{"train_examples": 97500, "norm": "groupnorm", "adamw_lr_other_params": 0.0022, "grad_clip": 1.0, "decay_fraction": 0.3, "warmup_steps": 210}
Rows from block 11, named by matrix and row number. Rows with one number belong to one channel. Each number is 128 + 32 x the weight over its row's rms, rounded and kept within 0 to 255. All counts start at 0. After the name is the row's rms in percent of the matrix's.
# conv1: bottleneck pointwise conv (model.blocks.12.conv1.weight, 96x216x1x1), inputs 0-107
# conv2: growth 3x3 conv (model.blocks.12.conv2.weight, 24x96x3x3, transposed), outputs 0-11, a 3x3 kernel for each
conv1.38 104 [128 128 128 128 128  64 128  99 138 171 128 116 128 128 136 128 128 128 128 239 128 128 128 128 128 128 128 116 128 131 128 128 128 137 128 128 128 128 128 128 128 128  98  71 128 128 114 128 128 252 128 128 128 128 128 128 128 128 105 128 131 128 142 128 128 128 128 112 129 188 148 186 128 128 128 121 128 109 128 128 113 128 128 128 156 128 128 193 128 219 128 175 128 128 103 131 128 128 128 128 128 128 118 211 128 128 128 128]
conv1.39 108 [128 128 128 128 128 128 128 112 162 128 128 128 128 143 128 128 128 128 128 128 128 106 128 128 128  68 128 128 128 128 128 213 128 128 167 182  83 128 108 137  56 128 128 128 128 121 128 128 128   9 128 128 128 128 128  73 128  69 128 128 128 128 177 128 135 170 128  99 128  18  88 128 128 131 128 128 128  85 128 128 128 128 128 128 128  67 128 128 135 128 191 128 128 190 165 128 176 128 128 128 128  59 128  93 128 128 128  50]
conv1.40 055 [128 128 128 128  97 128 128 128 128 128 128 128 128 128 128 128 128 128 128 248 128 128 128 128 141 128   0 128 128 128  52 128 128 128 128 128 128 128 128 128 128  92  41 128 128   0 128 128 128 128 128 128 128 128 128 128 148 128 128 128 128 128 134 128 128 128 128 128 128 128 128 128 128 128 128 128   0 187 128 128 128 128 235 128 100 128 128  52 128 128 128 128 128 128 128 128 128 128 128 128 128 128 128 128 128 128 128 131]
conv1.41 155 [188 138 128 128 128 128 128 128 128 128 168 128 128 148 209 163 244 128 128 140 128 128 127 128 252 141 128 128 128 128 128 136  88 128 128 128 128 128 128 131 128 160 128 184 156 128 129 177 144 178 128 203 107 128 128 189 149 156 128 128 128 128 128 128 128 128 128 128 128 128 125 173 128 141 128 128 219 128 128 128 128 166 128 128 128 226 128 128 128 128 128 128 243 112 128 185 134 128 128 128 128 128 128 150 128 169 128 128]
conv1.42 131 [128 128 128 128 137 181 128 128 128 128 108 128 128 130 128 128 227 123 128 128 128 128 128 128 128 128 128 128 148 128 128 128  80 115 128 128 128 214 128 128 126 128 128 128 128 128 128 152 128 219 128 166 128 153 134 252 138 149 120 128 224 128 128 128 128 128 128 212 128 128  91 128 165 128 128 128 128 128 128 177 128 128 157 128 128 128  41 128 132 128 122 150 128 128 128 128 136  62 128 128 128 128 128 128 128 128 128 128]
conv1.43 081 [128 128 128  90 128  39 128 128 128 128 122 128 128 128 128 128 128 128 128 128 111 128 128  93 128 128 128  60 121 128 128 128 128  67 155 128 128 128  52 128 128 128 128 128  65 111 128 128 128 128 128  20 128 128  37  95   0 128 128 128  15 128 128 128  80 128  54 128 128 128 128  37 128 128 128 128 208 128 128 123 128 128 128 128 128 128 149 128 128  11 128 128 128 128 176  67 128 128 128 128 128 142 128  50  69 120 128 128]
conv1.44 081 [ 63 128 138 128 128 128  66 128 128 128 128 128 128 128 128 120 192 128 128 175 128 128 128 128 128 128 128 165 128 141 137 128 128  27 128 128 128 128 128 128 128 221 128 128 128 128 107  61 255 128 128  86 128 101 152 128 158 128 128 128 128 112 128 128 128 128 128 128 128 128 128 128 128 124 128 192 128 128 128 128  49 128 145 191 128  37 128 128 128 128 128 228 128 128 128  74 128   7  75 128 128 194 128 128 128 128 128   5]
conv1.45 093 [  0 128 128 128   0 128 128 128 122 128 128 127 128 128 128 128 128 128 128 128  77  69 128 128 128 128 128 128  60 128 128 128 128 128 128 128  44 128  21 128  35 128 128 128 128 128 128  72 128 128 128   0 128 128 128 128 128 128 128 103 128 128 128 128 128 128 128 128 128 128 128 128  60 128 128 128 128 128 128 128  96 128 128  77 128 150 128 128 128 128 139 128 128 108 128  70  51 128 128 128 128 128 128  78  64 128 144 128]
conv1.46 063 [128 128  94  12 128 128 128 128 128 128 128 128 128 109 150 128 128 252 128 128 128 128 128 128 221 128 128  78 128 123 128 128 128 128 107 167 201 128 128 128 128 128 128 128 128 128 128 128 128 128  99 128 128 255 128 128  87 128 128 128 128 128 128 211 128 128 128 114 143 128 128 128 117 128 128 128 128  71 128 128 168 128  14 128 128 138 128 128 128 138 128 128 128 148 128  69 178 128 128 128  87 128 128  86 128  95 128 155]
conv1.47 106 [128 128 128 128 128 128 128 128 128 128 128 153 128  68 128 128 128 110 128 128 113 128 128 128 128 128 128 128 128 128 187 108 164 128  81 128 102 128 128 224 128 128 128 128 128  57 128  32  51 128 119 128 174 147 128 128 128 128 128 128 228 182 128 161 128 152 128 128 128 128 128 128 128 128 179 215 110 128 125 128 159 128 120 128 128 171 128 128 128 128 128 128 186 128  98 128 128 128 128 128 128 128 128  89 128 128 128 128]
conv1.48 055 [128 128 128  69   0 128 128 128  87 128 128 128 128 117 128 128 128 128 128 128 170 128 128 182  81 128 128 128 128 128 128 166 128 128 128 180 128 128 219 184 128 128 143 128 128 128 128 128 255 128 133 219 128 128 128 128 128 128 128 128 128 128 128 128 128 128 128 255 128 128 128 128 201 128 128 217 168 128 101 128 128 128 128 128 128 128 128 128  46 128 128 128 128 128 128 142 128 128 213 128 128 128   0 128 128 128 128 125]
conv1.49 083 [167 128 167 128 128 128 255 128 128 128 128 101  21 128 128 128 128 128 128 128 128 161 128 128 128 128 255 179 181 128 128 128 128 128 128 128 128 128 128 128 128  80 118 128 128 142 128 128 255  86 128 137 128 130 128 137 128 126 128 128  58 128 128 128 128 128 128 128 123 128 128 128 162 122 128 128 146 128 128 128  59 166 180 128 128 128 184 128 128 128 255 128 145 128 177 128 128 128 128 128 128 128  94 128 128 146  93 128]
conv1.50 081 [152 128 128 128 128 128 128 128 105 128 128 197 166 128 255 128 226 145 128 128 128 128 128 128 128 128 128 255 128 128 128 128 128 128 128 128 128 128 128 255 128 128 128 128 128  94 128 128 128 128 224 253 128 153 128 128 128 128 128 128 128 128 128 128 128 128 128 128 159 128 128 128 128 128 128 255 128 128 128 128 128 128 128 128 132 128 255 128 157 128 128 128 128 184 128 128 128 140 128 128 176  69 128 128 128 151   8 107]
conv1.51 082 [128 113 131 177 128 128 105 198 128 128 128 128 150  74 194 128 128 128 132 128 128 128 255 128 110 223 128 128 128 128 128 128 128 160 128 180 128 128 223 128 128 175 128 128 128 128 128 128 128 128 200 128 128 128 128 128 107 128 164 245 128 161 128 115 128 128 202 128 187 128 235 128 128  56 128 128  76 128 168 128 176 128 128 128 214 128 131 128 128 178 225 128 128 128 128 255 128 128 128 128 128 106  53 158 186 128 128 128]
conv1.52 101 [128 128 128 179 132 128 128 128 128 128 128 128 223 128 113 128 128 128 145 196 128  94 128 128 118 128 128 128   1 128 248 128 128 128 128 194 102 128 128 128 128 128 106 128 128 113 128  88 128 128 128  66 128 128 128 182 128 128 127 128  10 128 128 128 128 128 128 128 128 128 128 202 128 128 128 128 128 128 128 128 255 128  79 128 128 128 128  88 128 135 128 128 128 128 128 128 128 128 128 128  73 128 128 128 128 128 128 128]
conv1.53 145 [119 128 128 100 120 128 114 128 128 128  45 128 128 137 128 128 128 176 128 128 128 128 134 128 128  96  80 196 128 128 112 128 128 128 174 128 128 241 128 212 150 128 128 128 128 128 128 202 128 128 128 128 128 128 128 128 128 128 128 202  88 128 128 128 128 128 128 128 128 102 128 128 180 128 128 220 128 128 128 110 128 128 128 128 190 128 245 204 137 128 128 237 196 167 218 202  98 128 128 196 128 151 128 128 203 128 128 128]
conv1.54 106 [128 124  40  11 128 128 128 184 128 128  70 128 255 128 161 128 128 128 164 128 206 128 128 128 128 128  17 128  83 128 128 128 128 128 128 196 143 128 142 183 128 128 128 128 128 116 128  73 128 221 128 181 128 156 128 128 128 128 128 128 128 226 128 128 128 183 128 128 128 128 128 128 128 128 128 128 128 128 187 128  44 128 128 128 128 128 129 174 128 128 221 221 128 128 128 128 128 128 126 203 128 128  78 128 128  68 128 128]
conv1.55 111 [128 128 141 128 213 128 192 128 128 128 128 140 128 128 128 128 128 128 128 128 128 133 157 128 226 128 191 113 128 102 128 213 128 135 128 148  89 128 128 128 128 157  22 128  12 128 128 128 128 255  79 128 128 128 228 128 209 128 208 128 128 128 128 114 116 128 128 128 128  79 118 128 128 214 128 128 128 128 125 168 128 128 128 110  84 128 128 128 237 128 128  90 128 128 110 128 128 128 128 118 135 128 128 128 119 128 128 142]
conv1.56 096 [128 128  84 128 128 128 128 198 128 128 128 110 128 166 128 128 198 128 128 128 156  78 104 128 128 132 128 128 128  21 128 128 128 128 128  88 128 148 128 128 128 128 128 128  84 128 128 128 128 128 128  94 118 128 183 103 128 128 138 183 128 128 128 128 128 128  82 128 128 128 128 128 128 110 128 128 128 128 128 107 128 128 128 128 212 128 128 128 139 128 216 207 150 128 128 128 128  57 128 127 128 128 128 128 128 102 109 128]
conv1.57 118 [128 179 105 128 199 150 185 128 192 128 128  50 128 128 128 128 128 128 128 151 128 128 128 128 128 128 128 217 128 128 128  82 128 128 152 183 128 128 128 128 239 128 143 113 128 128 137 128 128 128 255 128 128 128 128 128 128 205 128 152 135 128 128 128 128 128 128  96 128 128 134 128 128  83 128 128 152 190 177 128 128 128 143 128 214 128 225 128 128 128 159 128 184 128 128 123 128 128 219 128 128 165 128 128 189 128 128 128]
conv1.58 073 [128 128 128 128 128 128 198 128 128 128 128 128 128 128 128 128 128 128 128 128 128 128 128 128 128 128 128 179 128 128 128 128 128 128 128 128 128 128 128 128 128 130 128 128 128 128 110 128 128 128 128 198 128 128 128 128 128 128 134 242 128 128 128 128 128 128 128 128 128 128 128 128 128 128 128 128 128 124 128 128 128 128 103 128 128 128 128 128 128 128 128 128 128 128 105   0  63 128  59 128 128 128 128 128 128 128 103  91]
conv1.59 073 [219 128 118 162 128 128 128 128 113 128 128 218 148 128 188 128   0 188 128 128 128 128  90 125  80 128 128 128 128 128 128 101 128 255 124 159 128 128 128 128 128 128 128 128 128 128 177 128 128 104 128 128 132 128 128 128 252 128 128 123 128 128 128 128 174 128   0 128 128 128 128 128 128 128 173 128 128 128 128 128 128 134 128 128 150 128 128 133 128 128 128 128 182 112 128 128 128 173 128 128 128 128 128 184 128 128 128 128]
conv1.60 150 [255 161 128 186 128 128 185 190 171 118 128 196 152 128 236 214 237 128 128 128 128 233 128 128 128 131 128 128 128 128 156 128 128 128 128 128 128 153 128 128 128 255 128 128 128 128 128 128 136 128 128 128 128 128 128 128 128 207 128 128 128 107 145 128 128 128 128 128 128 191 183 128 128 128 137 128 128 128  95 128 128 185 112 128 152 128 128 128 128 128 128 128 196 128 128 128 128 128 128 128 128 163 147 128 128 152 128 128]
conv1.61 074 [157 128 128 128 192 128 128 128 128 128 128  52 128 128 128 128 128 123 128 118 128 128 128 128 255 128 114 128 128 121 128 128 128 128 128 128 128 128 128 128 128 174 128 117 128 200 128 128 184 195 166 157 128 128 128  97 153 128 128 150 128 255 128 132 128 128 128 128 128 128 128  55 143 128 128 169 128 128 128 128 128 128 128 128 128  96 128 128 128 128 255 198 222 255 128 128 128 128 190 128 128 128 128 128 128 128 128 128]
conv1.62 102 [128 128 128 128 128 128 128 128 128 128 128 246 205 128 128 128 128 128 128  97 128 128 128 128 186 128  73 128 128 128 173 128   0 128 128 128 128 128 128 169 128 128  43 128 128 128 128 128 128 248 128 128 128 128 117 128 128 128 128 210 128 128 128 128 128 128 128 128 128 119 128 128 128 128 128 128  64 128 128 128 130 128 128 128  27 157 128 160 128 128 114 128 128 149 128 211 128 128  99 128 128 128 128 128 154 128 128 128]
conv1.63 071 [128 128 128 197 128 128 128 128 128 128 128  46 128 128 128  82 128 128  90  49 128 128 128 128 128 128 128 128 128  46 128 128 128 197 114  45 102  96 117 128 128 128 128 128 128 104 128 128 199 128 128 128 128 128 128 128 128 105 128 128 128 128 128 128  58 129 128 128 128 128 128 128 128 128 128 128 126 128 128 131 128 128 128 100 128 128 128 128 128 128  91 128 128 206 128 128  65 193 128 128 128 128 128 128 128 128 128 128]
conv1.64 142 [189 128 178 208 171 128 128 128 128 128 128  95 128 128 135 128 128 128 128 128 128 128 128 122 128 128 128 168 122  95 219 128 128 128 128 128 128 128 128 128 128 128 128 128 128 120 128 156 128 128 134 128 193 118 186  59 128 128 157 128 179 102 116 128 128 128 128   8 128 129 128 166 166 128 221 206 150 102 128 128 219 128 128  13 128 128 179 176 128 141 128 178 128 128 128 128 128 121 128 128 128 109 128 128 156 185  85 128]
conv1.65 099 [235 128 128 128 175 128 152 128 128  96 128 128 128 128 128 128 128 128 128 128 128 128 128 128 128 128 128 128 128 130 138 128  64 128 163 231 128 128 128 128 128 128 135 149  67 128 122 128 128 203 128 128 128 128 239 128 128 128 132 128 140 128 128  98 128 128 231 128 128 128 128 131 128 122 249 128 128 128 128 184 128 128 128 128 128 128 128 128 128 128 193 128 128 128  63 128  95  71 128 128 128  55 128 128 218 142 128 128]
conv1.66 105 [128 128 128 128 128 128 151 128  56 128 128 152 110 128 158 128 138  24  27 128 128 128  82 128 171 138 128 128 128 128 217  95  36 128 128 128 128  35 128  70 128 116 128 128 128 128 225 128 128  95 119  40 128 128 128 136 125  97 151 128 104 128 128 128 128  39 118  36 128 128 128 128 117 182 167 128 128 128 129 128 137 176 128  66 128 128 139 128 146 141 128 128 128 128  45 139 128 128 149 147 128 128  77 127 128 126 128  39]
conv1.67 072 [128 128  99 128 149 128 128 128 120 128 128 128  86 128 124 128 128 193 128 128 130 128 128 128 128 128 128 128 128 128 128 165 128 128 128 128 128 128 159 128 128 128 128 172 128 128 128 128 174 128 128 213 128  67 128 128 128 128 128 219 115 128 128 128 128 128 128 128 128 128 153 128 203 128 128 128 128 128 128 128  90 128 255 128 174   0 128 171 128 128 128 128 148 128 128 128 128 159 128 128 128 128 128 168 112 128 128  80]
conv1.68 135 [128 128 108 128 150 128 128 128 128 113 117 128 139 128 128 128  85 128 128 128 154 128 128 128  94 128 166 152 128 128 128 128 111 128 176  97 128 173 128 103 160 128 128  84 128 181 128 128 128  83 128 162 180 149 172 128 128 128 112 178  45 162 128 145 128 109 128 127 128 154 128 128 168  58 128 144 128 131 128 125 151  90 128 128 245  38 142 128 128 128 146 224 124 130 128 128 105 128 128 128 128 128 128 195 128 128 128 161]
conv1.69 056 [128 128  77 128 128 128 136 128 128 128 128 128 128 128 128 128 128 128  89   8 174 169 128 128 128 128 128 128  85 128 128 128 128 128 128 116 128 128 128 128 128 128 128 128 108 242 192 128 117 128  67  31 128 128 177 128 128 128 128 128 128 128 128 128 128 128  21 128 128 119 253 128 179 128 128 128 125  38 128 252 128 128 128 128 128 128 128 128 128 128 128 128 161 128 128 128 128 148 128 128 128 244 128 128 142 128 128 128]
conv2.38 128 [154 128 128  29 162 128 128 125 128 128 128 199 128 128 202 128 128  96  13 128 128 128 128 128 128 128 128 128 128 128 128 128 128 128 128 128 189 133 125 128  59  73 128 128 114 128 128 128 141 128 128 128 110 122 177 128 128 128 128 128 128 128 128 128 125 128 107 128 128 120 128 127 113 128 128  98 128 128  95 128  92   7 128 218 128  91  94 122 128 128 161 176 128 193 128 128 104 112 128  72 128 136 128  99 128 128 177 128]
conv2.39 115 [128 128 149 128 128 128 128  25 128 233 129 144 121 128 128 128 128  22 128 128 128 140 128  91 128 128 128 128 128 128 128 128 168 128 128 181 111 146 128 128 128 128 114 128 248 223 128 128 128 128 171 128  49 128 216 128 128 180 128 210 128 128   0 128 114 159 174 128 128 128 128 128 199 128 128 128 128 128 128 128 128 128 128  79 128 128 178 143 128 128 128 128 128 128 128 168 128 128 128 161 128 128 128 128 128 128 128 128]
conv2.40 079 [128 128 128 128 128 128 128 128 128 128 128 128 128 128 128 128 128 128 128 128 128 128  57 128 128 128 128 128 128 172  77 128 128 128 125 128  98  91 128 128 128 128 196 128 128 128 128 128  75 128 136   4 128 231 140 128  70 128 128 128 128 128 128 128 128 128 128 128 128 128 128 255 128 128 117  70 128 142 128 128 104 128 128 128 203 128 128 146 128 146 128 126 128 128  71 128   0 128 128 128 128 128 128 128 103 128 128 128]
conv2.41 118 [124  64 207 135 128 114  81   0  57 128 128 128 128 128 128 128  74 143 128 128 128 128 128 128 128 128 128 128 128 128 118 128 128 114  77 111 201 105 128 128 128 128 133 255 133 135 128 128 128 128 128 128 128  64 128 128 128 128 128 128   0 128 128 136  61 128 128 128 128 128 128 117 128 128 176 128 128 139  94 128 128 128 128 128 120 128 156 216 128 127 128 128 128  93 128 128 128 128 128 128 128 159 128 125 128 101 128 128]
conv2.42 107 [128 128 128 128  71  34 162 128 255 128 128 128 128  76 128 128 128 129 128 128 128 128 128 128 128 128 123 128 128 128 128 128 128 128 128 128  58 128 128 112 232 128 128 128 128 128 128 128 128 136 128 128 132 132 128 128 128 128 128 128 128 128 128 128 105 128 128  97 158 128 128 128 128 128  38 143 128 128  79 128 128 128 128 128 128 128 128 128 128 111 128 128 128 128 128  77 128 128 193 204 128 128 116 128 128 128 128 128]
conv2.43 098 [137 128  94 128 128 128 128 128 161 148 152 198 128 128 128 128 128 128 128 128 184 128 112 128 128 128 128 128 255  88 128 128 128  93 128 128 128 101 128 128 128 128 130 134 128 147 128 128 128 128 128 128 128 128 128 184 128 128 128 128 128 128 128 128 110 128 251 128  77 128 128 128 255 128 128 128 128 128 128 128  73 166 128 128 128 128 128  12 128 128  77 128 128 144 128 128 128 128 128   0 128 128 128 128 128 222 148 128]
conv2.44 086 [128 255   0 128  55 128 176 192 128 143 128 128 128 128  59  70 128 128 128 128 128 128 128 128 128 128 128 128 128 128 128 128 128 129 128 128 128 128 128 128 185 128 128 128 128 244 128 128 128 130 110 128  33 128 128 197 128 128 128 109 128 128 128 128 128 128 128 146 128 128 128 116 128 128 128 157 128 128 128 128 128 128 128 150 128 128 128 128 128 128 128  40 128 128 128 128 128 128 128 189  88 144 128  60 128 128 128 128]
conv2.45 081 [128 215 128 128  24 128 128 154 128 128 128 128 146 113 128  13 128 128  94 128 128 128 128 128 128 128 128 128 128  56 128  90 128 128 128 128 128 128  62 128 128 128 128 128 128 128 128  59 141 128 128  72 128 128 128 128 128 128 128 128 128 128 128  66 128 128 128 128 128 128 128 128 128  76 128 128 133 183 128 128 204 125 128 212 128 167 128 128 128 128 128 128 157 128  89  83 128 128 187 128 128  91 128  71 128 128 107 128]
conv2.46 093 [128 128  67 149 128 128 149 124 128 175 128 128 128 128 128 158 128  52 128 128 128 128 128 128 128 128  13 128 128 128 128 128 128 128 190 128 149 186 128 112  71 128 128 184 128 128 128 111 136 128 128 132 128 234 128 162 128 128 128 142 128 128 128 128 113 109 214 128 128  64  84 214 128 212 128 161 128 128 128 104  47 128 128 128 128 129 160 116 128 105 128 128 128 128 128 128 128 163 128 128 128 128 128 112  92 158 177 128]
conv2.47 122 [210 128 121 128 128 171 121 128  67 128 128 128 128 128 114 128 128 128 246 128 128 128 103  98 128 128 128 128 187 128 168 128 128 128 128 131 128 128 128 187 128 128  63 128 143 107 128 149 128 102 128 110 121  67  62 128 128 128 128 128 128 128  96  99 128  72 128 128 128 128 128  95 128 102 128 128 128 128 129 128 183 128  69 128  99 128 128 126 128 139 128 128 129 128 128 128 128 110 128  76 179 128 128 128 128  64 128 128]
conv2.48 073 [101 232 128 128 128 128 128 128  83 128 128 128 128  48 128 218 128 128 128 109 128 128 128 128   0 128 128 128 103 128 128 128 128 128 128 128 179 128 128 128 128 128 109 128 128 128 128 128 108 128 128 128  71 128 128 128  49  87 128 128 128 128 128 128 128 128 125 128 146 128 128 128   0 128 128 128 128 123 128 128  22 128 128 128 128 128 255 128 128 128 128 128 128 128  96 128 128 128 128 128 128 128 128 128 115 128 128 128]
conv2.49 089 [169 112 134  81 128 128 154 128  79 128 128 128  87 128 128 128  79 204 128 128 128 128 128 128 255 128 128 128 128 128 128 128 129 164 128 128 128 185 128 183 125 128 128 128 128 128 128 155 128  59 128 183 128 128 128 128 128 128 128 128 128 128 128 128 128 128 142 128 128 128 128 128 128 128 128 128  76 128 128 128 128 188   0 117 128 128 128 128 128 128 128 148 128 128 128 128 128 128 128  58 175 128  87 128 194 213 128 113]
conv2.50 072 [107 128 102 178 115 128  92 128 120 128 128 128  29 128 128 128 128 105 181 128 128 162 128 128 128 128 153 128 212 128  68 128  63 128 128 128 128 128 128 128 150 128 128 128 128 128 128  90 128 125 128 110 101 128 128 128 128 128 132 128 128 128 128 128 197 128 128 216 128 137 128 128  67 191 128 128 128 184 128 128 128 236 128 128 128 128 128 188 128 159  38 128 128 128 128 128 128 128  65 128 128 128 128 128 128 171 128 128]
conv2.51 078 [128 177 128 128 128  60 128 128 141 128 128 128 128 128 128 128 149  59 128 128 128 128 128 128 128 128 128 165 128 128 128 128 128 128 128 128 128 128 128 128 128 128 128 128  98 128 128 107 128 128 128 128 128 128 128 128 119 128 128 128  45 128 128 128 128 128 128 151  80 112 128 128  32 128 128 128 128 164 128 182 128 209 128 128 128 128 195 128 128 128 128 128  93 128 128 163 128 128 128 128 128 134 128 128 128 128 109 128]
conv2.52 125 [128 128 128 128 128  53 128 128 128 128 128  87 128  92 128 181 128 209 146 128 128 128 128 128 128  97  97 128  98 128 128 128 128 128 198  64 132 100 137 128 128 173 128 128 128 128 128 128 128 201  48 128 128  64 220 128 128  89 128 128 185 128 128 128 123 128 128 128 128 128 186  57 128 128 168  82 128 128 128 174 128 128 128 128 128 129 128 128 128 206 128 128 128 128 128 128 128 128 255 128 128 128 128 120  90 128   0 128]
conv2.53 113 [128 131  57 128 128 156 128 160 128 128 128 128 128 128 128 128 128 128 128 128 128 128 128 128 128 128 128  94 255 128  99 128 128 128 128 110 128 128 128 128 126 128 128 128 128 128 147 128 128  56 128 128 128 169 128 128 128 118 128 128 128 101 128 103  82 128 247 128 128  67  72 254 229 128 128 128 128  12  95  18 128 128 128 128 128 128 128 128 122 128 128 128 128 128 128 128 128 153 128 128 128 128 128 128 128 128 199  62]
conv2.54 128 [173 128  75 128  79 128 128 128 128 255 128 128 128 128  62 128 128  32 128 128 128 128 128 128 192 128 128 128 126 128 230 151 128 128 124 128  30 160 128 128 128 128 128 128 128 105 128 157 128 128 128 104 128 128 128 128 128 128 128 128 128 128 128  74 128 128 128 128 128 128  78 148 128 199 128 128 128 128 128 128  34 185 128 128 128 128 128 162 128 128 128 128 128 128 128 147 128 128  50 128 128 128 128 156 128 175 128 128]
conv2.55 104 [128 128 142 128 182 128 128 128  56 128 128 128 128 128 128 128 128 219 128 128 128 128 128 128 128 128 128 128 128 170 124 128 147 116 128 128 181 113 127 128 128 175  72 128  56 128 128 128 128 147 128 128 206  86 128 128 128 128 128 128 128 128 128 128 128 128 119 128 128 104 225  81 128  54  92  36 105 128 116 128 192 172  79 128 128 128 128 128 128 174 128 186 128  98 128 128 128  75 128  92 128 128 128 128  95 128 128  67]
conv2.56 098 [128 128 128 128 128 153 128 128 128 128 128 128 171 241 128 128 128  38 128 123 128 128 128 128  36 128 139 172 134 128  51 128 128 128 152 163 128 128 156 128 128 128 128 173 128 128 128 169 128 128 178 128   7 128 128 128 128 128 218 128 128 128 128 128 128 128 128 128 128 128  37 255 128 128 128 128 167 128  78 128 128 128 128 128 128 128 128 128 128  45 128 160 128 128 128 128 128 209  26 185 128 128  64 146 128 128 220 139]
conv2.57 123 [128 128  45 175  63 204 128 128 128 128 128 128 128 128  79 128  31 128 128 128 166 128 128 162 128 128 128 128 223 128 114 128 128 128  70 128  97 182 159 128 128  12 166 128 128 128 128 128 128 113 128  81 128 157 128 128 128 128 143 128 128 128  45  58 128 128 202 128 177  23 128 128 180 128 128 128 128 128 128 128 128  75  85 128 128 128 128 128 129  73 134 128 128 128 128 128 128 128 111 128 128 128  74 128 126 128 221 128]
conv2.58 112 [128 131 128 128 128 128  47 128 123 128 105 128 147 128 128 128 128 128 128 128 128 128 128 128 128 128 128 128 128 143  72 128 173 130 119 128  63 176 132 128 128   0 128 128 128 128 157 128 128 128 128 128 128 125  39 128 128 128 128  92 128 128 128  19 128 128 225 198 128 128 102 128 128 128 143 128 128  82 128  97 107 128 128 106 128 165 128 128 128 128 128 159  53 128 128 128 128 195 128 128 128 128 128 155 128 128 128 128]
conv2.59 087 [128 128 230 147 128 105 128 123 201 128  60 128 128 116 128 237  94 152  99 128 128 148 128 128  29 128 128 128 128 128 128 128 128 128 128 128 138 128 128 128 128 128 128 198 128  34 128 128 128 159 166 128 128 128 128 128 128 135 128 128 128 128  88 128 128 106 128 128 143 128 128 139  65 128 128 128 128 162 128 128   8 128 128 128 128 128 128 128 128  54  82 128 128 128 128 128 128 189 128 128 128 128 128 128 128 128 128  55]
conv2.60 102 [ 97 128 128  84 176 128 128 128 128 128 128 128 146 128  67 128 136 128  47 128 128 128 128 128 128 128 128 128 128 128 128 109 128 128 128 128 217  24 167  38 128 171 128 128 128 115  12 151 128 128 104 128 143 128 225 128 128 128 128 128 128 128  55 180 128 128 128 128 128 112 128 128 103  76  94  70 128 128 128 128 192  88 128 128 141 128 128 128 128 140 128 128 128 129 128 128 128 128 128 103  76 128 128 128 131 183 128 128]
conv2.61 083 [128 128 139 128 145  96 128 128 128 128 128 128 128 128 128 128 128 139 198 128 128 128 128 128 128 128 128 128 128 128 187 128 128 128 128 128  36 202 133 128 128 111 128 128 128 128 128 128 128 141 128  49 128 128 128 225  12 128 128 128 128 128 128 128 128 128 128 128 244 128 231 128 128 128 128  57 128 128  46 164 128 128 128 182 178 128 139 128 128 128  30 128 128 128 128 128 128 128 128 196 128 128 128 128 128 128 128 128]
conv2.62 128 [136 128 128 220 128 128 128 128 128 191 128  96  98 115  98 128 128 128 139 128 149 128 128 128 128 128 128 128   0 128 128 215 128 170 109 128  65  84 128 128 128 113 245 128 128 148 128 178  44 128 111 128  79 219 179 128 128 128 128 128 128 128 128 128 128 128 128 128 124 125 128 128 128 128 128 128 113 128  76 128  70 172 146 128 128  96 128 128 140 105 128 113 128 128 128 148 128  91 128 175 128 128 128 128 114 128 128 128]
conv2.63 100 [128 128 128 128 122 203 128 128 128 111 128 128 128 175 128  97  31 201 128 143 128  18 128 131 105 118 128 128 114 128 128 128 138 128 128 128 128 128 128  92 128 128 255 183 128 175 128 128 128 184 210   0 103 128 128 128 128 161 128 128 128 128 128 107 128 128 128 109 128  39 128 104 128 128  48 128 161 128 128 128 117 111 128 128 101 128 128 128 128 104 128 128 128 128 128 128 128 109  29 128 128 128  93 128 128 128 128 128]
conv2.64 119 [128 100 128  55 143 223 128 126  64 102 128 128 128 128 142 128 128 128 128 133 128 128 128 128 165 128 113 128 128 128 128 128 176 128 128 128 128 128 128 228  27  80  86 204 201  64 128 128  79 128 128 128 128 128 128 128 128 128 128 193 128 128 128 128 128 128 128 128  97  68 162 128 128 148 128 128  78 128 103 128 126 128  61 152 128 128 128 128 128 128 128 128 125 128 128 128 128 128 128  81  71 128 128 141 128 128 145 128]
conv2.65 097 [128 102 128 128 128 153 118 128  50 128 128 128 128 128 119 247  55 128 128 128 128 128 128 185 120 128  91 128 103 101 128 128 128 128 128 128 195 128 128 128 128 128 128 128 128  82 128 128 128 128 112 128 197 128 128 130 128 128 129 164 128 128 100 128 198 128 128  24 192 128 128 128 128 125  49  78 128 128 142 128 175 130 128 128 128 128 128 128 128 128 245 128 128 128 128 128 128 128 128  29 128 128 193 169 128 128 128 128]
conv2.66 102 [128  86 128 128 167 128 128 128  35 128 128 128 128 124 128 128 128 207 128 128 128 127 128 128 128 128 128 128 128 128 128 128 128 128 152 237 128 128 128 128 128 128 128 211 128 128  93 128 117 128 128 128 128 142 128 128 128 128 128 128 124 128 128 128 180 128 128  33 164  61 193 128 128 128 128 128  47 128 128 128 214 128 128 117 128 128 128 128 141 203 128 128 128 128 128 111 128 128  42 128 128 128 128 168 128 128 128 150]
conv2.67 084 [180  95 132 128 128 128 128 135  65 128 106 111 128 128 128 128  95 144 128 128 128 128 128 123 128 128 128 128 149 128 128 128 149 128 128 116 126  54 128 128 128  32 128 219 225 128 150 128 128  78 128  99 141 128 128 128 128  99 128 137 128 128  59 124 128 128 207 128 100  64 112 242 219 141 128 120 128 128 113 128 121 128 128 128  85 189 128  52 176 160 128 128 128 128 128 128  83 128 128  63 110 128 128 128 128 128 165 101]
conv2.68 104 [128 128  90 128  63 128 128 203 251 128 140  63 127 128  87 128 128 170 128 128 128 128 128 134 128 128 128 128 123 109 128   0 128 128 128 170  60 156 128 128 128  95  34 128 170 128 148 128 159 128 128 102 146  90 128 128 128 128 128 128 128 128 128  87 128  74 128 128 128 128 128 123 128 128 102 128 128 128 128  63 139 148 128 128 128 128 128 128 128 128 128 128 128 108 128 128 128 128 254  94 128 128 143 128 128 128 123 128]
conv2.69 091 [128 128 188 128  87 128 128 129 128 128 102 120  77 128 128 138 128 128 128 128 128 128 128 128  30 128 128 128 128 128 111 128 101  86 128 137  97 128 128 108 128 128 137 128 128 128 128 171 128 128 143 128 128 128 128 128 128 128 128 128 128 128 128   0 128 128 128 128 128 128 128 205 128 128 128  32 128 128 128 128 128 255 128 128 128 128 128 128 128 128 128 211 128 128  96 128 128 128 128 109 163 133 127 128 167 128 128 124]